From a checkpoint of a small image classifier.
Data: trained on abstract colour fields from 500 small random pattern networks, 25.2 epochs.
Rows from block 5 of a small image classifier, named by matrix and row number. Rows with one number within an expert belong to one neuron, the router's apart. Each number is 128 + 24 x the weight over its row's rms, rounded and kept within 0 to 255. All counts start at 0. Numbers have three digits each.
Before each expert's rows are labels from the 100 images, of 14976, where the router gives the expert most weight on average: "responds to" is what is common among them. Only what is clearly more common there than usual is listed. The data: abstract colour fields from 500 small random pattern networks.
# router: router (model.blocks.5.mlp.router.weight, 8x512), inputs 171-341
# up: expert up (model.blocks.5.mlp.up, 8x128x512), inputs 171-341
# down: expert down (model.blocks.5.mlp.down, 8x512x128, transposed), outputs 171-341

# expert 7
responds to: bright; smooth; mostly red
router.7:122149109132136108157127110123142159151125144110117094106058135116126131078117149137098087153154174135154094101122129130168097153139151128146092081139119134120109119119145097143115113138109100168098118108152143134111123107122131150099126136129148086112149110131135140128103121135139153093146145121102136164139117114104145145123103129086077131163112138157115133128124141151156122122090143110133133135075158118109111113133175108157089106104112132171158135140149157082132093171107175144119109107113138123151131145113
up.2:099144143126109111119162122122070111175120091133134138133130110146193157114126092167094127080134095130137118131094100158089132129157094076112113107138118091106133126165184115092109156128076146091174115148096102092102149125094127156158110106139138150155103144167124176105119155136122135126144156154177110151131117173109067073142104149184155123113149119148123099082083129168127136101148134151096156132147125149117141151123120180115121153161127150155118105099096138131157135126145119109130119120113167123122167133129
down.2:150146149132128128116152103100137087121127089158084134117082172119152132122119150091113109136127137088136129111144162145119074085116130103160141139101159091126156118134171107120160126122120133151150139116129153105116136107126112082134131113159143133143133154164138145164114140093118160126107172119121116128127106142137091108105115145113128125089148167118136108112101127167079137132103142076139155101129094127111110064124108181136162107089129109164146119103148114107155110157131124107146101133122117151111131138174
up.3:135169150110084121125155156114136095108136144138134117147151126162133091175137114095121156111153132086085139146130132134145130093105106129124157132129134118138098127131147164124139113108123135098141088136128083134112104137138142152090092155108142159104132096125124191060108139128124140131126111141117105127155107122113142109139137097121133110139152128118109116145126157125100107143127159200136144132153054136093085124108092149137128122136160133072108111154112108112128124088133111151110122127159125170127191129163
down.3:139135146121110109153112134131133095143129129116132084093095115095110111068099143147173055136095132124113130137138127136168113115176140138141101076102123131121105112139129112144148137156123103138156108129120126121120134092140123153102130136135149133169107123110144129117153122145120147083149119124161096124126138125121139132156117112110118122133094151125102126159147140111129138157091120120148122114055127148126161105152159172162128098087109138152102137099140130123132058143138156141128128106136131126142098109132
up.4:092133107135140141102142136129083151143111159104158155125150121149110153108156091161150149113089094124153112127152119118039130086130108121114174148128108106155115109109137131154124104144114104146137124120090144104158103128148123138155110108135083134157140143134096135161129113129180127135130115117188089126109154128128091128130121152146156125120169122096103055142101092093120165118127124086116154105165111090144124139205122128099166169089148166149122140116119138143182126159156123127104137135167099159163129123081
down.4:138132131103096131128112118145122113140118121123131124090084101092117127076091117156154064129090146132116115125139127115152118120177131137136089070093108130120098126132122104126149129160122099138161104134129134116119131094121125150102112141142149109153105121139122131124145127165136144086144128134158090142140150125130118138177122142122105113150110138132098112166129139110137142136089114105149124115056139137121180104153170151142123090077104132169126133099130128102137051156129158130136127104134141135135097119140
up.5:119139116089090143100144115138160099128149143113181116153160117129149093139119106121118177140045158125124101116097140150124122081150120091104121126138101123117113085091128135077146090161142087131157129145150123126156108111158113127122109142167098172089153139135079136136088107122161095160136130090130159131135105116138138087132137136074116117133178145103127112112147153097119147129137104132172122137119107158136141180131120162133149109066135131130093073131130136125109134129157118127141139124111113124127111133100
down.5:114135147091124158137094122132124114134131078109145124111075137084098120083070137156137090119090144112128113154111138136132137112150140112118116094078125119120080125149087110118140114163112098154154097166126152118112114101125149141102099107134142108165122129140120111120132137160137134109156146133151096146137128140131138121160112153127112137144109142106113118165153126116151144115116152117157106114060124134115171122157163149147091068106105131168117117106144129090128067136131162112162114106101152109122084122159
up.6:133183080115118120154150120117127107099119166109172127116143141147114119122130118100142125162107143098102116101113193153133150092140139126137100112164155101119160098149107114096121085135163099112113156128096084084146074145124108127125090159124156143111144166139070178170121153132126147140114145145078140119099136163137134157127186142115103117128106118127122138130119151119117163084102181166170147127141135128173143115127144191120137164135129142154165086105105142128157124142119129130132095130160113151118178120118
down.6:126153149096143138099134161107142169083121188138090150143120101126164132134117132132153194154168128114094142133130162134125129145134091171129147176126120125129169158126145176167116120145101107071094087133113125164103135140135120176093134122094107151137142158110133149121118119135112106100119127113116111088163139155131159126125112158155158144132141134121134131137150093134190116133139127170123079095122122160121105077105154119139153140166129140118123142100138172147135130138131157120073148152138136145145095152176

# expert 5
responds to: dark
router.5:168099132098127135138098116121145091152158098103150154147127153111125110124085106129108136135129113127156153115120165132122121134107124128122111144124159176101099127120150143151164107129147187145119155137148133122111124158144079171121136139151138154139131134112119130155132147116185121106117135153131142133121146160153134141175141165131122142170092117117128167100174150130145141127107096133140180139125125132062138103107092134142129165131135104114164112140101091146122119115126132131158118170105131146131137137133
up.2:169147126092110136095136086097127117145107134134136136095135079139131146093104119116103175100089101109107111111158080118122120126172126125113145096140132086119140119134157125124125120149154116106143139075096133103184105123095136124120097122158162167103094103143129150065121160145159152134084092107156121122113126158108126138130112137121107097106146119128118122180084135086103120133176115119131104137129147133165102133144144143116124136107109126130157123089124160118112122093174158139110109138131133134113163170106
down.2:164123160128143126125160191132157130105099109110133145167125156147127132142139099094134149136087139093144118137159114143100108153089099184132110153146147123107135112171078096145120108118148145101074126071119124099137112123122108141155151174102123147098147124125114142164150155116141094077109110138148124145147155096136099142153146151171160065125109111127196110099127159101107158103116117105160112142130104090125095088114114108117094096137118069139139122122107135110123119113103133125158142152131100119127118108125
up.3:091147171151134110144131118173122150120098098148142099134137131138146119118134130119141147133109116138140101128106101134084143091157115112083138140139133106171129096117157116095148122131064111122169121120128090156142109122125141155130083137152113116127125122148126112098094146112125148192148093127108134133168127123113122079128146124109139125141131168099118089096062112147125112134144144130124108113194139138152155119125119163151154097136135142126105122088118167091115152148116094119116154128119138133162146118130
down.3:131128103144108141129118147134089138173144126124171121177121120143142124164150128137091133136140068145139116137141151117172124145118164121110156140143131115119124146104144150111174140143120188167172152116144110133116113147106069147080107128145130151132119140162106132159124132126148098115127088141155110150121142144156119144137153137094095128170115118123127123137125132121128084174110116134119113113128115176084131086130149104131099120097134103100148108121116122152142140115115104096102116181118120161177129132117
up.4:101182096080105138115114101143140135116089141120182143148106130135124145155127110093146135128102195146098097140173094151134108106110151152122130134141081136131113109120145116088131140140155137138134123144164114131192111113129142143091073149135138114129129136111144101141135080080126101128098126091122122161109133127102146112158132154131122103157147147096110126183110133124146128131146198113153116099138093167113122133129135113069073135129119138124119175144130172161174152170187096146143143135151145131122150112113
down.4:160128165135109121177122064095162152073145178160097165069113092147101133137113115131157121126130178123117135113149121156156114107153119097142112178063123157106120154107099110101096116127131154081096147119092149113134128160122147122142132144127152106198110134079133109129132106139130181165143165143127132104139120095146157123102114149130137139127143147124152132123186123124101157103123119143151100081119136135142145114159096107125145145160114165115116139140129140101150101124171114163154100092132144141107128135151
up.5:108145162122130164132131115100125159089106096137156124139156107146142090136155102134165144123109187099119123155151081167101105127126119084105124138138103101118128088110098072153140086129105099081096077127130070152165127162177131111163088119139085090142156091166083122145098133115122119175103115116092151174148076116115090107176141124131147085130154114163144130125122080104135147132143126094113131143128107102122114134152130123109116135117141143190137097078108154097162146154126138144135141132147144150117131159116
down.5:123118113140119126145132165129080128167137139103177141175126121132162121162137127134093125128121071139139134129134162130159125145097151122111151128128124112115132135100110152121162151139115186155172157129146120128105108156106073153081107144130132148142121125177105135178130119130132094108110088151144117140125127147151109135129147134099092124162104102139117126151141143127118088180111135130113107113121117168074119085134166098126107128099134113100143108104108120162144121123125117104087113189125113145171119134119
up.6:153141084136104092146149090149116148132104136138165143091108150137139108136131091119119162108128122084104063104129142154134099162135132124095115146115123119116112112140154102131149124163132129105157105109147143175107092121076138135135100078163137136135152127131103115060112173128137111141160155103157125159105125152138142143137124164139125127109180140106134108141090129116162132127104161124141123069121140181145126125151132124121125113095113183101143175131127146127148159165126116149117131108147111157107179126160
down.6:087145130111129136146116114118162142116178174120078141166107119143093126130087167157184131087133115122091138103162106148132103156149154125113147126103150161126146135132171161110120127126136097096127108099114150127078120132151118139141144152112143093129120166134121105129135148103113102139129124138120131122106165164150143163131140125092166125120124092133169118126121182132163110141182153123118076124129118131150130125122147106171129139172115171084143116142137135106154108115146137147095139086097127146118122099169

# expert 4
responds to: mostly green
router.4:090124152133141142133144134110133108153101113101128126081127097161134127133129158110087134135132136124079111134122119142159127128112124142132135120165118093129131120150112094112151104125127100119147107139150141119140135146118127126082128172108141133122138118144141125128101125143142164108129121119110117156143105112139088082158135131128097142149191098139113150147137133127127130110138106125148140141151142160122130157114115174139103153105094128089121148130135177173086151133144133110101167151159128094123129138141
up.2:160139132094156170130115069149153162116137111118134132150135126101106134128137141142158135135104131104110136146140129141122121136160122139094125121093109123153138110152135120131121098126139102182142082125126122163112094134190130139116124161147105093149117093157135105111103083127111120139139119114108147136173114108107162138136097171127145138132109133126161117075130126159154146147118141110180108126128115130155146142181149131099121156117123127126098107115106167107147105122163166127137155113115146125134091129158
down.2:137099105138111131143112171146118133147095109153151131195144148126160117172157117122101120123151079113160140167096126091143102085099125136096146144107138117122086112098144122103168154131089168158145172119190133126125101123099105142097046139136132156148160128115116131120150109114107117141137105139137146177110104160132150129118143138130103137148149128150148115146143111171125137152123139112169135135114139181134125073103109119098123118154124165128162160114141131148168125120107152143145093156067144155119131157144
up.3:156120127163139141154101119102067145102114117158128142199144139111131125127107161146132116148118139128165160126116180157120100134127091156124191168134097137157125100120092064123148079129140107121117153153125120135094094137159115104118135142109158111163133153114122157124129088134141166124121119141129092112142126146144148135152106139161152094139069149087132102109127117094137197166110091138092147131128117120105128115110109104105116151127165148115178156098115120130111102105121147131143127145100155143096101147131
down.3:127154114106128125119075141152121144125133149127136097119111128100118135142133148139157129180070085145098122113134142120111114130167126180117105113141086189086108116131136104147121127183152165112154128160115121089113120120120094101138119134126137106135113167146096077120125139111119132138106103145170177126172156167121108147096165127150117138138071134132127129105111123153164178169128094126115122131076152157146110078107166106117117095131133129162137145104097161107108084132124153112101122100122134140111098157140
up.4:129130131103111141114049174127103200116104103147129157120131148162121139152146127136127177148143085128133134136094148138127104149123116149117130142134113156106102122122138134099142124130064157136083104168142126098090149143133108128134110140130165124170118144104079091174097121129154159146107149172087115126144132115134130174167103142101140110135146163097159110144132141146114185116134122143124117086136127190116147108152106096077092138121151128136124133089115162139127114109143123136200149101127138130136085141121
down.4:116164160127124146104146119121160145152110111093159145141129150127114090094136149120161145137112138122140104091149097114120136156144147107155113114148114164116128097120188135120111121146130108089111146158155081136162113072156109093133079092121127128134114159081106123131074151118117098149108101099155111145114116091091111142125108091149133116163141146129161164100085118120122132152134108115114115148140139152165104119109166121136101120116152108164133094148129170157131140102119119146134123132113142145107139137115
up.5:128083164098130125119128121104125136128130111114126132099117132114121085127131128102190119143137138129125110141119174183129128172157150139125121140102079100142172097134136154126092117128111117098117093160118144094120140137090143127114104089131091131140119119115102146110079096153126130139174159123172105083094133091128129127090175104158132114168119140094164101128140172132078088108128125145193109186142119107153151102119100132178154116126136131171135151115117093095120152133137100152161094161108168165097125148095
down.5:063136152126154111135144122118103145127109110080146134148126153174140130195169147100140157105158134117122095165104095127099134131081136084129132123139135125176105160092139138093129125120159165129128157133164141113091138133115142137109158164133136135115154130126117142096164120133116126144161145153100130097092102113100134173111182133127152136123167116185146073137164143186117090102117131162104157143143121132098155093070111149062125126104123077122127134123148108132095165159131091111136132134178161173153124130135
up.6:098124077120148127139162120084146178122136089164127090150133152160097095148114116123179144135110129107107124096118147105111154085132112105088163106158143124168066122085121142142157108143144117134089098148118125146165146149145138175111107142167121105116124093098121113092127131138149069128118068134103148125159099110118158141161130101113122159166115113144106122136100143160156099102147174144135148120137141144115131127131119165149092113112147087116177137117086148136110136125156141162117129077121174133173126095103
down.6:165150097187137120136108149104129173194118116123106152144091115113124139091125103113117115142134073101165096139148144086139112144129128134147136116100123148064129120149103145161102152112139188145127151074146122120149147156121137110147153097101090145162107135156159107164134132114105148151142067122139088118070149164123161120123109120127159156148075101124111159106127137116100153137130112132104078108111162107145151142148155126134121141113116109125155125137138151140125137152120109138142129172145129148156113154126

# expert 0
responds to: mostly green; dark
router.0:111121116128126137112154120100139143096146099150082143136111098117101149130137127154134132126124107125138121115105164165132129123155147134171150159119121113170173127078171128160156143151129110111139128120139139152160125148107138103094138104149113145123082150096119101144140113117102153118140094116141122074111102120140110123092141133093190175095155102147169153152099091085150124128154150103124074139125180126147115130155119113097090129138119150145104135109105158118071142105177135123121130111107122104144081086129
up.2:082144135128156123113106086148115083152111100102124129157138138156151152130152121102098161088083115169126115117121121114093125109119082139099162113177107122123126105149164095112110088117121144162129107156160133131134082124137118127094104188156156107127136135109102154103126113128157112152155134144126167109126085087128129133109111142145126133135131169058125130135130173171198143096141138145148149108137061144138099113138133158109143159117119126135154109105129156146119112135142065110147144098119167147141143129121
down.2:141121104127147136136074155175125068122172131097145131108177133142146135131086154145167150120128171146105092129150148197108130121154096120099114110091158129124102146111127105127140123110160110116136121116091078117124137132165166159147150097134115094141140099151116186150129109148092115164114102174091136103124146097103096146158114136162134069163135169088170107123114134115146180138114143118126099184149157095106128160085117137130159135120133105166120116107078129135142127123101076140121126111137084131117130108142
up.3:100128109113114161176123084148156114117093128171145132105111132121128144151124149162111106132097126117119140112136141117093148136170121128096153064128167101126105130127147104108138147152137151075158139168118119101105134133114126118128105118120176130139142120146090136139097126123148129115097150138117113107120121129118178139146163113104088150133124164154121088117153124158097134145133102111095109152133119142116123097145142139112106128096125130159141134102137121058149120131131122143162111137100112150106106161095
down.3:159108133124127116130103152134080126123152158112130163116154126157130164108132156139187136163138140117121135104131092168093137129116158194153113153110159112148075116121112131096151143097193108144119133093154122144148100131145134138179171118130110105102153145107165126142097159125146067067146119133126154138102123136122103130126133120147153147117127132136067116039127150131141149143122157131155130150106139141100108124095138130134163105135107124166164088125106101149096155112143059101123108157102120140120141105124
up.4:089131125126151086172142140141145168148118110104115122067131109137142158151166088087145195074161143159135125098129124128124122130126131122127149087142141114130065137132165120127121099131080131095121120095132129108148126139113145089130095133136179132105113088143099081108115127138173144152126146103118126114142104090097125180097133130155120126130176135115122099111081122121116146111145146115126136137117132140137119135155194113106073128124135135126166153125122129097117102153138087165133134122082091101126099142093
down.4:147126148132143102131117130127129110140132134116175138077107136066136138121114148184148107084169152091109085117137117169118088120099137095126109117119121143137115111083106122171143127144137119124110108108117117150121109119130111141134155169122128106127123134119191141147108096100141144121141141137150138113117154129090108177120119141138112096130105119116153113134126149144137156148111116155092121137093131170121101126111155123150164130135129135139132105129111124140138099112142154141096151105141140152119118114126
up.5:139140151121099094102119080117107147105091158107131132108116097159102072123163106108124134101117147124140104127172167133168114128129121068113103106136106142149151113089142127146119092156133072119121120159122153154115114113166112089123112121146110131124143138132124134107108109097158152124121163095122137121097130116080156093134042128105132120121149154133160119170078096150092119123107122117158087148119113163148166119146124119157133112080119148161163098088128151126113110122174097178130143150127096186148118148093
down.5:159138143152111114159122158108151115104148125151081151172132122139113125162110103100131113148117101093149158154079157127117128122124116111100171171112147096120134123116124128127144119122133144125127115116146143124112093198172158126119132143138121126160169130117108145137109138138115137134161118138107095132152079123180127147144122126116184143141142104149118145151176120124108120107171117094122110108156088108113099107204093128139128149149172116107125138096113114103122140117155136157173130135130132136164135124100
up.6:154126140117131181169125079148170143096143179158158124109129119168127118160091121152120122162111113118141127130098121107112121115122114161132162066118138095162127128188128124125141094167150144156133086163136142137135104150119171119140127160119137150146083114112105110104108128134134138127140134150100131139155114152110134134115150103090116077147139113084120096112146139145119126141136097108095152134155141139095186125128110128133098087084158136108136115054119094157125125103137139123133132131113119147125144158135
down.6:093135138106148122129114142119148163132112171112150171095178122121157171156139132101109150120112138137094119145137108111135113099090119148135094137111107159136153171151175108141090126135127142142136153120128084174139154086126121178181124103073093145161120154148170090131112137103156117130125118123130134121124120198119143124140122096121145135123121121116077129107133145115122119126078134133128125174126153118133108110059168149156110107131118141127146147142121139150121143178130153103090138129114135125113109112125

# expert 2
responds to: fine detail
router.2:177129135142118105130142157130128134131102146132096149125139125139123109153156083095148129112157136142094109139164106108111139155104122120138091166144118095152114147155105172148088150114108161090106128168128119116102107168134160105123136125105110135139166118104129105124136106101077126163141121089114118122139168128127162149122150181136121113124156140122141101161165112170114134149198134143131108120127125158174134092161089113147148121182130142115092146121139119107169119098149106147120104093115132151152144113118
up.0:113122148130146178139153126138125111119118137093162146147108099137193136120130174158113133138123156091181129132103160129105114101150104114109166120167137103130104119123153123143152097159187094193113126081119149146132131113090138111110102149111152115149104113131128126106128150103161141117124153105145106125102084187105107131138099137092138121122131105134091111109116129138138113132068129115119132145120125109082127128124137161121108109099123113124192103142106130124112093150092114074157177158161117173115139115130
down.0:155147107143103166157093153099163117095105128145040120156105110121120112110093111124171138124131139120114155120108103110093135154088140136113157140154138115135132110126137127087107121108115101072118086127123145156106089160148167127094122147122151135161137124110134123150110122117082159116130118105100094132134156122164136100129159134123142123122159101143113118128154094127138136133200125146109120117137117115128130115150089113133148164179137113121126139118131133069145098123148133159172130088134155133130160128140
up.1:103155156159109129182123125134159135094100126167117136135133108147112111152141123102142147125128156105178110162113129163147144117131147122122126171095097142112129104143143128118104148120096089106116151115107097134129119119146137175111086105147115110117154141135138142139111118142149138161166130161111085142181125150135092142110113184175162129109140150109107105099094131137131133119143140129137131156132119083127101173130171146116094136133104142143141106148073177071156135152095121097158153120104151118098136152123
down.1:097113135110106161137150120134125131114104168144144145138138097144159143134085118102111107139124130147135103147122129102156113153185159105147126137075157099153169097131162134119156135125132160132137145149129122117090126132163090107092162125135098147106116121151134131148094129131099111127148166120104133141124123118163144148120086112089108135119125130112108137156125131102138131105116078152126132142152140188162127121159159168136092149116113168135116065135109114131099139149143140148110089148155097169103128086095
up.2:126117105129074104112128147189122104124110151126137145149152147163168126166099114135117187122126137110143128117107143131127103138114099151090144133132137128107126091092120110118107140171113106109146052140143134112161121121090105151143100139151118115110154129123069180116102116165132131168140146160088140123133108168094101147122111104152152108138172096116173114129101180137119141093106146155134127083117073154111122117128097147132101105120150170116166121094095126131102135137117116136166151110098117123144148155154
down.2:124176184117141150133105088096136112137115166166127119143123119129141150100164146136151122126105133145216150133171155117098151093128075105104150114118084087167102108119177144113098120099121132116134098091112142128117124153168119114093109162167136144137113113146124132148172140116118139159125108102111142115106136114164106137132106103125098126153134121134099140115096090139158099136151129090153112122139131106167182124124114129133110148113144159121109133086124114128171119124141147125139128152123125093093153130107
up.3:123145140141157120110055130162133145124137148136144097106123147142177119122166134186107130138118140119142118138101148189134090132109117168146151162108085140112083100117116122148115104188139136153086067104114100146143115165124168149134107125122127140163147154090096112167112136098154128183082113156126109083123126126092124116127127125131149154141116134136149099098131161141159121144080107100133133146114122147096182152118095135109114106125130123113111114105111109118127121115069097090139157156134129108137087137151
down.3:129145118144137122096132130115120160073166119136124151121140164118130107159136141135123161116142161124147131137102115181126129133093113152141150088127134067099102143083130095186161112131146092149142105133137119136153145123129129077128188138098120126095098147142081115102098155098121143168106097118145156134142103151114134164137139148124146139147136114109132119137134113114129122139130136106126096135139089125132091133152107087149163140108136114142136138135128105104100159095111123161144135134143137132133123142123
up.4:123147125113102123179130144115135184143087095110118090121117090179126170159137138131159137095137106103150109117085126128073130094132134148125147125116093086139158096109124091123105108122100120094116070117115144117201123159113136156139117125116155102173116129122097143130133120126118130159146132154103152147161084122107107124149146111142145149117130120161124084162119100151156131114121161165107155085141137132138132136119146110165115161127162120155139123121093157108138084120096126138153137105118116135141104162145
down.4:114155133112146135123118125125136102105122111134094133144103115154154127089137150080125111142119111158167104096183140066134147129162107143101182144117122105106113087181149107101137104111132163140139116099153151119094129117117084102123079125134144132152157148106111146143192115135138081155089129116155129124095120154137151102128106181138103162105125178139108098149155127115145117104105149132146139130102115121132135081115103123155109114093135098129155145126128148150116102136137121127156119152151120108138089123130

# expert 6
responds to: mostly blue
router.6:084150092152117137114139127146117135102132128163164113144137127133118094116145133144142126110135150133142146154108089111113141116135135108105125085145090117082152143167115145107134125145163118091142132132066091109145126126136147121178134145106117126117087145141115171112139145186132110168097144158130140112129138133133110098116081108160075118137134137118128147116114147103122092113153122140132133133186119112154148147091125109105148144142120136137174116125117120160145171121114128166137126159144109130108159112118
up.2:140188133147114073122093140165132077124117108121125139173120113164144156136142122104112154081123099136113150128164121110145067160190145171112121112114111123128137137073156116156102097142122103121116143102145135150102144109091128108133116120139132129158118117072133106093125164132152115175103110157134131139115107148092130110134117156176142149085133136154099087143095086134146115104135136131147155095153143123118183128124110151150129099144121129182159151121144125095109130103142123126111178114109123144147124206136
down.2:146124117152105121108116102161148112108112122119134155156100137138097176150107117151127090107098071159139122140131156094164129141163139187146083126105101114132131165101133150115153129093134136110142137143111162159128164141140136171162160145139117128113126109129154109114102136166136167150109139108142137101110114179167128065127145166110107098126123148112157111141134153167133138129165094135161145065123124182150152140186117136191117099129147138101130110084161105091135110075153138151158143134136159093118106145117
up.3:127121199121093172170148123147113154108127143099102155103132138131145159102132114162150153190113121087177136124134123124086117135144090108142189125124088133149133132104135136147122117147094156128144094156101131127120142117121123169134112115127106108151121116137092129116127139135115112099144156129133130137139157156103088160137126142130145133110166119110133126112097086147127135141094160135131121120059144124105107112121130126180143152117135150133099152042107109140119132166118125122127173146146117128135066105154
down.3:141125116100114173145112139144165127096152126105160122119119145161128103148123118153100138119108145102127104130133156096122152124110137105148139154167127134124098108089101115113177114150134151129144114187111108120139113118121123117136115160173121099127123137153065171113118099143125106130081120156098117143146112132124103170152174166116108144140146099137120135099146071119088121104143124158124134114108107130114107104068113088160159135152153108145119128101107118123131134157109150129146091130131090137091092120100
up.4:156137128114143130107138141146122128144109106127144170139138128129106116130146121141131135186104179067115094170147138124108099124129144125123129125108167136119149070099128133124141146144136114151158123170155145122155135089116114133105100085139137124100145118111132171136112137109122126143109107130115096117107143138129123120148164144142123080144164189105156091118117103149087101159139115147143099150157142135096130148111098118103153106072154132144126124079107163099168130124145150106144106156115151138070100147142
down.4:096106111158132108119152140159145112102177160152157147136095126121159112089127137174156111073184150122129146138122149175120104140145131104129159148114112131114101136105097120095128106132149120100145140172076132111162132158168129116116155149094181125094112141126170159163116137164133120153129124168103113117096122165122142098113144107174108098143108154094129152122149128145127094130195127141062143139157186091111083122120099105088155179129149136126132138072117135153144148113110159117120127156128156134127139112138
up.5:135117136117156130171113138137103090121119139166149149155149152176123118100098103138156164146116133144097124179126101098098135138153122149071125182119134140163178117100139117186132116137144111139106104092117154130116109134174073131107107154130110166116119137131147159110135099127110089135132093140149114114138126183117147113127157128123118096089087097152146129111116093159160131099145101141116114096117133125148116149120109137132157145096172145177141127100131126133121123154108121145116105090159119142150128112098
down.5:104130137134161172138111122115121136090141131132119159139090195079121112158155169104128113134126136163133172137114135122125114111114138137158149134128103157164148175076088107153103130119106108147066155122159161151126142102120153128108086092152125103090168113130121109140121144136166123124155127090144104135142084117137121153131080135110124112152115174101142117117131097129118153154119147115132148123150106094123137141145114122126118106096085099124140138131158130121087099156168095095166124121152089075125091174135
up.6:122157128087111129143131150136104132125098091109128103087131108165149123175122128137088164098137115126146110152109118097136140092133137129106128123143157084150156133141131098141146112135112128131134081097159142122106137124107100123139111119152158101113099136106095117140143140114111147137086127102088128130158101156122150121132119120127117136108130139124102099174121093140130143095123101115176139097156141148096140133119154157129125091065111098162157186104109136109117136176135136119158141133091140110090078103117
down.6:088086156117102111157131122117111160143136134133133100134133120123117132073111117116098109156139117128145159139148155133157144125091127104137148157127124146134143118159138157149144150113136090076135117139118108091179121162134106088145121152153144117165112154118097131124176120139153131149151147163098128099119147160136149146146126102136117151148124102102084093140134139144131136157127112161124161114114164137118107123150169109144136177181126123135091176096097090107135130120105156137130174117134138082104114094099

# expert 1
responds to: fine detail
router.1:125126127149137077103098133165113151130146135138145109134147149101160168124152127146170153140124090119121142143116152109103148119146096114064151196105139160135123116139140109139118160144105161128119159116072132108127136115155118133134139107150117132124141137144131128141145119130135104191123127133148140093111119149119136172113152106156120094104057158092103067098097151140108141096101125119107121118158109123148114163160127105119166115142152109115098122110128111127149134146089112108126130132128133120121104117128
up.2:116159139111144127134098142109095149115093125140143149173155150172164140154118146118095156120141113144149089169152112163136117145123141160127115117148109138151131115076165138098086130151127148075113143193150078143169125188090106123137092095143079144099133101184117150065126112096141135134073118146183119142095128118135110113125169177141107150124144125127136156135117141096154137084165178112162135103134147144085154139118140123110104105104135127131179144117127162130125160144118111168129124127110156114158154163104
down.2:138109130127122141148144095139123126089148128149080170145092141121117142122095157100165096165108178128105167136135093081166178151156170156162172115134152116147132086115129153139112084163157091092120130180158100141137113160109144121119114145110088166133109140136107130081142130112078126129125097115105112145111104155178102139149132149145092118128123101127106156118108149120162157121144182093112147106142117124161162138157120126188131125147165071173104124096154164085110115130114122140171134132103130093150109148115
up.3:108121156087133131121096079138115153152121161134135128135116108133132100106098151142143144148166139113177095159123125101107141206150077145102133115111142144134155088118113132104145101142172115124168131140096139181124107128141153141134117166122133142166103141138121155116132070122160145156134096122134133096115150098092102110102126142139158142117130122143131099094137098087108160113102121148130099155132127147125130122151115115162110142102143167100191127123115158126146161117118163128137147151107100136113122128112
down.3:106141112134136106141131101136125135137144127178114178150115123086118107141126144099138114111126112113087104095154117068122118124120117157126133132125159129105126091143091110140174166131127139147135106149145139166175108119146118088109116118099128107151131136110109154082119121112083149156122111121098150114114118090112133163122125121127151137116129117144115102136110133140118139137094106119092146132103076110129135108138166123118120167123142146154130150142142153074137101117147189110165126125131121148106128137138
up.4:099140106108106155141111129073159149092134122133144151156117163142135140118180131128168124147121150134130111151129120163093081148109096125138118121140093145153109114131132144112117144122140136130096121126111120138095119165158159162098116132161159121167119131134134119163105154101118139138073110154111106140126167143098097138133151133122131141129137085165145111098090127163119080158151151097130141138151135150080122118120056154120109113119117114132128122093135132131148122158111127129142148172124158141110145131074
down.4:123132124110115115124135100134153120117107112120147126092142165117128127121149139095146163143127136113156093129099095139190108087176066096139101118140127125104091107167125095103129160127140150140108138102140144124129132117144117082144104129149128143135132148143100119130106124107133149136079140153092119099096085167095092153149100130145118173086117108091168141088111127124101083121124146123103168180100121142144068126155099151110111093098143096143114135120185140138109165125122119120162136100147125110123099138115
up.5:146138185130113105171116068112116159108096124144128147120136088152129115106125097123151142119126134059152136086126151128083143161154104114127140153130159106155157101140156125127125112143124089093161120094117148132125127125115148132089098086109155149139154145086133131163121110144151171171117122127143110097176148123115102137088109127135163142135131148173090110078082125130096157123119157164144098135177068085150130112188143114160092154128118144117188101140130158121169121122123155137136127167154138161136132145101
down.5:156122106105147094118122121133135169104134114132153126147112129148123130134070095131081146124102142114163114117107108121135105102147145184093138152124135111101107146138118133108134164153131137136147112126140108164148114114139129146106111137105114099145131102137132128160122137138147136170097150144134157134108136128127086105097145129148119125109124094156122106092097121114135119159123113123114129084087101076147133128084164149119122118141120074117121103172151190108121064114125161125142147127113160062140124158132
up.6:117111152112135169134104138145145130138140101179099155100120123162126136167130121096127124147125088108114103135107140155100084099094110102147132143140102135169121129111150125146128112090122123130147093133121121114159125108095133159151104149113134119141108110113137115117138141107177174084109127130087130172137141094189125149165117150087115102101125182120152124131177128150105159141128156095117103136139144126090145099137116114136126149075132142125145151103099122137129093133164117110116123145129101152123098177153
down.6:107176123162106138131117116169157135154144120173129131162135126155107130119101118107154122122128102103093093119135124139117148088141112149149154151145135104133145137099141124124128126114149134124133128122122129119138114116116158083159121119167108140106118175141138171126135105143095150135098127081111149145117156136133091159112188091107132188114111122146155141136129137137154124134164202167147119123133108083115155174115125136087139169135137143122146120124080124117115109112167133123090136114124145102116111104159